Rows from block 9 of the image encoder of a small image captioner, named by matrix and row number. Rows with one number belong to one channel. Each number is 128 + 24 x the weight over its row's rms, rounded and kept within 0 to 255. All counts start at 0.
After each channel's rows are labels from the 100 images, of 14976, where the channel reaches its highest value: "peak on" is the class under the peak. Only what is clearly more common there than usual is listed. The data: made-up road signs on poles. In brackets: how many of the 100.
# convs1: 3x3 conv (encoder.blocks.9.convs.1.weight, 192x192x3x3, each kernel summed), inputs 96-191
# convs2: expand pointwise conv (encoder.blocks.9.convs.2.weight, 768x192x1x1, transposed), outputs 110-219

convs1.164 [129 126 128 131 255 129 129 127 130 128 129 128 129 129 128 130 127 118 128 130 127 128 127 129 129 127 207 127 129 127 128 128 127 128 129 132 129 128 128 255 128 127 129 128 128 127 119 152 127 132 133 127 127 130 128 126 126 128 127 129 127 180 126 128 128 130 128 150 128 127 128 128 127 127 128 129 129 129  51 130 127 128 127 130 130 128 128 129 135 128 131 126 128 129 129 128]
convs2.164 [136 128 128 134 128 128 128 128 128 128  72 128 128 128 128 128 128 128 128 128 128 128 128 128 128 128 128 128 115 128 155 255 128 128 113 129 128 128 128 128 128 128 128 128 128 128 154 128 128 128 128 128 128 128 131 128 127 128 128 128 128 121 110 128 128 128 128 130 137 128 127 126 128 189 128 128  28 128 128 128 132 128 128 128 128 128 128 128 128 127 128 128 128 128 128 128  76 128 128 128 129 127 128 128 128 128 150 125 127 126]
peak on: symbol (34); rim (27)

convs1.74 [130 128 129 113 255 127 129 128 125 126 130 128 124 127 124 126 129 100 128 130 129 131 144 127 125 130  76 128 131 129 139 128 128 129 129 129 129 129 126 183 128 127 130 127 129 129 125   0 129 206 127 124 128 130 128 126 131 128 128 128 127 112 127 125 127 127 124 157 130 128 130 128 124 129 126 127 129 125 138 116 131 120 128 124 127 129 128 126 125 130 131 128 129 127 127 129]
convs2.74 [118 128 128 147 128 128 128 128 128 128 189 128 128 128 128 128 128 128 127 128 128 128 128 128 128 128 128 128  31 128 127 152 128 128 255 128 128 128 128 131 128 128 134 128 128 128 106 128 123 128 128 128 128 128 114 128 132 128 128 128 128 198 119 128 128 128 128  83 129 128 128 128 128 124 128 128 160 128 128 128 136 128 128 128 128 128 128 141 128 127 128 127 130 128 128 128 161 128 128 128 122 130 129 126 128 128 138 126 128 128]
peak on: symbol (32)

convs1.150 [128 126 127 124 115 130 126 127 122 127 125 128 129 126 127 129 128 175 126 127 129 126 111 129 129 129 215 129 126 125 127 128 129 130 128 127 129 129 131 140 129 126 118 126 128 128 133  57 129 175 128 128 128 130 127 127 128 129 130 125 127 148 132 128 129 127 131 132 130 128 131 127 132 129 129 127 131 128 143 138 136 126 130 132 126 127 133 128 125 130 127 128 128 125 128 127]
convs2.150 [128 128 127 139 128 128 128 128 128 128 175 128 128 128 128 128 128 128 128 128 128 128 128 128 128 128 128 128 106 130 191 178 128 128  41 129 128 128 128 127 129 128 112 128 128 125 255 129 133 128 128 128 128 128 140 128 128 128 128 128 128 225  89 128 128 128 128 155 176 128 142 132 128 186 128 129 119 128 128 128 128 128 127 128 128 128 128 128 128 131 128 128 125 128 128 128 177 128 128 128 110 135 129 126 128 128 132 128 128 128]
peak on: symbol (51)

convs1.127 [128 130 127 129 209 121 128 127 129 129 128 127 129 128 127 127 129  43 127 128 130 127 120 128 127 128 172 128 126 129 129 129 127 127 128 128 129 128 121 129 128 128 127 129 128 127 142 255 128 111 126 129 129 124 128 131 128  93 127 128 129  73 128 129 127 129 124 235 125 127 130 128 125 128 132 127 130 126 141 151 129 124 128 125 130 128 129 126 125 128 127 128 128 128 127 128]
convs2.127 [111 128 128 129 128 128 128 128 128 128 160 128 128 128 128 128 128 128 128 128 128 128 128 128 128 128 128 128 119 128 108 255 128 128  65 128 128 128 128 128 128 128 128 128 128 128 182 128 255 128 128 128 128 128 168 128 128 128 128 128 128 175 127 128 128 128 128 126  75 128 124 128 128   0 128 128 160 128 128 128 126 128 128 127 128 130 128 128 128 147 128 128 137 128 128 128 137 128 128 128 128 125 128 128 128 128 127 128 128 128]
peak on: rim (60)

convs1.34 [128 122 129 130 195 126 129 128 129 128 129 127 128 129 130 128 128  21 129 127 126 129 129 127 128 128 132 130 129 128 128 129 136 128 129 126 128 127 128   5 128 130 128 128 129 128 135 255 128 127 127 128 128 146 129 129 133 129 129 129 128 133 127 129 128 128 128   8 127 128 123 128 130 129 128 129 127 129  44 131 129 127 129 131 128 128 128 128 125 128 131 127 127 129 129 128]
convs2.34 [121 128 128 105 128 128 128 128 128 128 118 128 128 128 128 128 128 128 128 128 128 128 128 128 128 128 128 128  24 128 123  59 128 128 194 128 128 128 128 128 128 128 140 128 128 130 131 128 112 128 128 128 128 128 123 128 128 128 128 128 128 128 129 128 128 128 128 111 127 128 127 121 128 255 128 128 114 128 128 128 113 128 128 128 128 128 128 128 128 128 128 128 128 128 128 128 117 128 128 128 131 134 128 128 128 128 129 127 128 128]
peak on: rim (34)

convs1.137 [130 129 129 125 178 143 130 127 125 130 129 126 128 130 127 114 129 183 129 128 125 129 135 129 128 131  79 126 127 127 138 130 130 131 131 118 126 124 130 193 126 128 133 127 128 125 149  16 132  79 126 129 126 130 127 130 131 121 129 127 127 141 110 128 128 127 132 224 125 129 126 127 128 129 130 128 127 127 116 115 128 127 128 127 129 127 129 128 105 127  96 130 131 127 127 129]
convs2.137 [149 128 127 158 128 128 128 128 128 128  57 128 125 128 128 128 128 128 131 128 128 128 128 128 128 128 128 128 148 128  85 255 128 128 134 129 128 128 128 128 128 128 128 128 128 106 102 128 129 128 128 128 128 128 146 128 128 128 128 128 128 130 225 128 128 128 128 105 149 128 187 120 128 139 128 128 138 128 128 127 134 128 128 128 128 128 128 128 128 124 128 128 152 128 128 128 255 128 128 128 138 134 128 128 128 128 121 134 130 128]
peak on: symbol (54)

convs1.79 [129 126 134 130 132 110 135 129 117 128 128 128 127 125 144 127 127 228 129 127 128 126 134 128 126 121  78 126 146 130 120 135 131 127 126 123 127 129 127 110 128 130 135 130 124 129 154 238 129 255 118 135 127 120 130 128 124 146 127 127 126 137  97 127 128 128 150  14 136 127 124 125 126 143 115 129 129 128 113 127 141 126 128 146 128 126 128 131 121 130 127 130 129 126 129 129]
convs2.79 [127 128 128 119 128 128 128 128 128 128 119 128 128 128 128 128 128 128 128 128 128 128 128 128 128 128 128 128 176 129 163 165 128 128 204 126 128 128 128 128 128 128 128 128 128 129 255 128 139 128 128 128 128 128 186 128 129 128 128 128 128 107 205 128 128 128 128 130 255 128 127 128 128 155 128 128  69 128 128 128 138 127 128 128 128 128 128 128 128 121 128 128 137 128 128 128 184 128 128 128 126 134 127 128 128 128 109 129 128 128]
peak on: rim (49)

convs1.191 [127 129 128 128 147 126 128 128 129 129 129 129 129 128 128 128 128 117 128 128 128 127 130 128 127 129 255 127 128 128 122 127 127 128 127 127 128 129 127 209 129 128 128 128 128 128 125 136 128 121 129 128 128 127 129 129 129 135 128 129 128 145 128 128 129 128 131 151 127 128 124 128 122 130 127 128 128 128 127 131 124 127 127 129 129 128 128 128 128 127 128 128 128 127 128 128]
convs2.191 [123 128 128 128 128 128 128 128 128 128 147 128 128 128 128 128 128 128 128 128 128 128 128 128 128 128 128 128 166 127 114 124 128 128 109 127 128 128 128 128 128 128 128 128 128 128 162 128 128 128 128 128 128 119 154 128 128 128 128 128 128 123 187 128 128 128 128 131 100 128 121 129 128 127 128 128 125 128 128 128 128 128 128 128 128 128 128 128 128 126 128 128 128 128 128 128  89 128 128 128 129 126 128 128 128 128 128 130 129 127]
peak on: face (65); symbol (35)

convs1.54 [132 128 123 145 113 149 128 130 131 117 130 128 124 132 133 114 129  34 131 128 127 130 120 127 130 133 101 129 162 130 152 130 120 125 134 116 152 137 172 223 147 125  99 127 131 130 159 104 131 127 101 139 129 109 114 111 125 107 127 130 120 117 130 135 125 128  91  93 131 128 131 130 125 129 149 127 117 128  64  73 136 142 132 183 113 126 124 117 116 126 128 138 132 126 128 131]
convs2.54 [133 128 128  68 128 128 128 128 128 128  73 128 128 129 128 128 128 128 128 128 128 128 128 128 128 128 128 128 116 128 255 144 128 128 152 128 128 128 128 128 127 128 128 128 128 129 144 128 129 128 128 128 128 128 150 128 129 128 128 128 128 148  68 128 128 128 127 114 191 128 130 114 128  81 128 128 162 128 128 128 126 128 128 128 128 128 128 127 128  62 128 123 157 128 128 128 137 128 128 128 128 128 128 129 128 128 155 121 129 128]
peak on: face (59); symbol (41)

convs1.106 [133 126 118 134 119 138 130 130 133 132 130 134 118 111 124 131 132  64 123 127 127 125 143 128 131 129 202 129 126 127 127 128 126 127 121 125 132 129 127 101 106 127 125 124 130 129 122  53 130 147 137 130 127 149 132 134 126 134 128 128 129 178 136 127 127 132 112 149 126 126 126 129 117 109 127 130 125 124 255 155  83 124 131 103 111 126 123 129 133 130 128 127 136 124 130 125]
convs2.106 [127 128 130 118 128 128 128 128 128 128 121 128 128 128 128 128 128 128 128 128 128 128 128 128 128 128 128 128 133 127 137 186 128 128 229 128 128 128 128 128 128 128 128 128 128 127 157 125 132 128 128 128 128 128  66 128 128 128 128 128 128 205 240 128 128 128 128 252 238 128 127 122 128  93 128 128 129 128 128 128 130 128 127 128 128 128 128 128 128 128 128 128  89 128 128 128 255 128 128 128 127  97 128 127 128 128 159 125  84 128]
peak on: face (83)

convs1.175 [128 130 126 136  41 129 127 128 135 129 129 128 127 124 139 126 129 172 129 125 124 129 138 128 125 137 150 132 125 128 126 115 121 127 128 130 124 130 126 112 119 128 130 128 129 128 151  49 128   8 128 132 129 100 128 111 129 122 130 126 126  69 131 123 126 131 128 153 118 128 108 128 155 126 116 126 126 130 193 127 120 112 131 100 125 131 124 124  67 131 145 129 134 127 128 141]
convs2.175 [135 128 128 158 128 128 128 128 128 128 225 128 128 129 128 128 128 128 128 128 129 128 128 128 128 128 128 128 193 128 150 161 128 128 102 129 128 128 128 126 129 128 128 128 128 130 130 128 142 128 128 128 128 128 225 128 128 128 128 128 128 124   0 128 128 128 128 136 128 128 122 103 128  25 128 128 150 128 128 127 126 128 128 129 128 128 128 128 128  92 128 128 145 128 128 128  79 128 128 128 137 151 127 128 128 128 162 105 130 128]
peak on: face (67)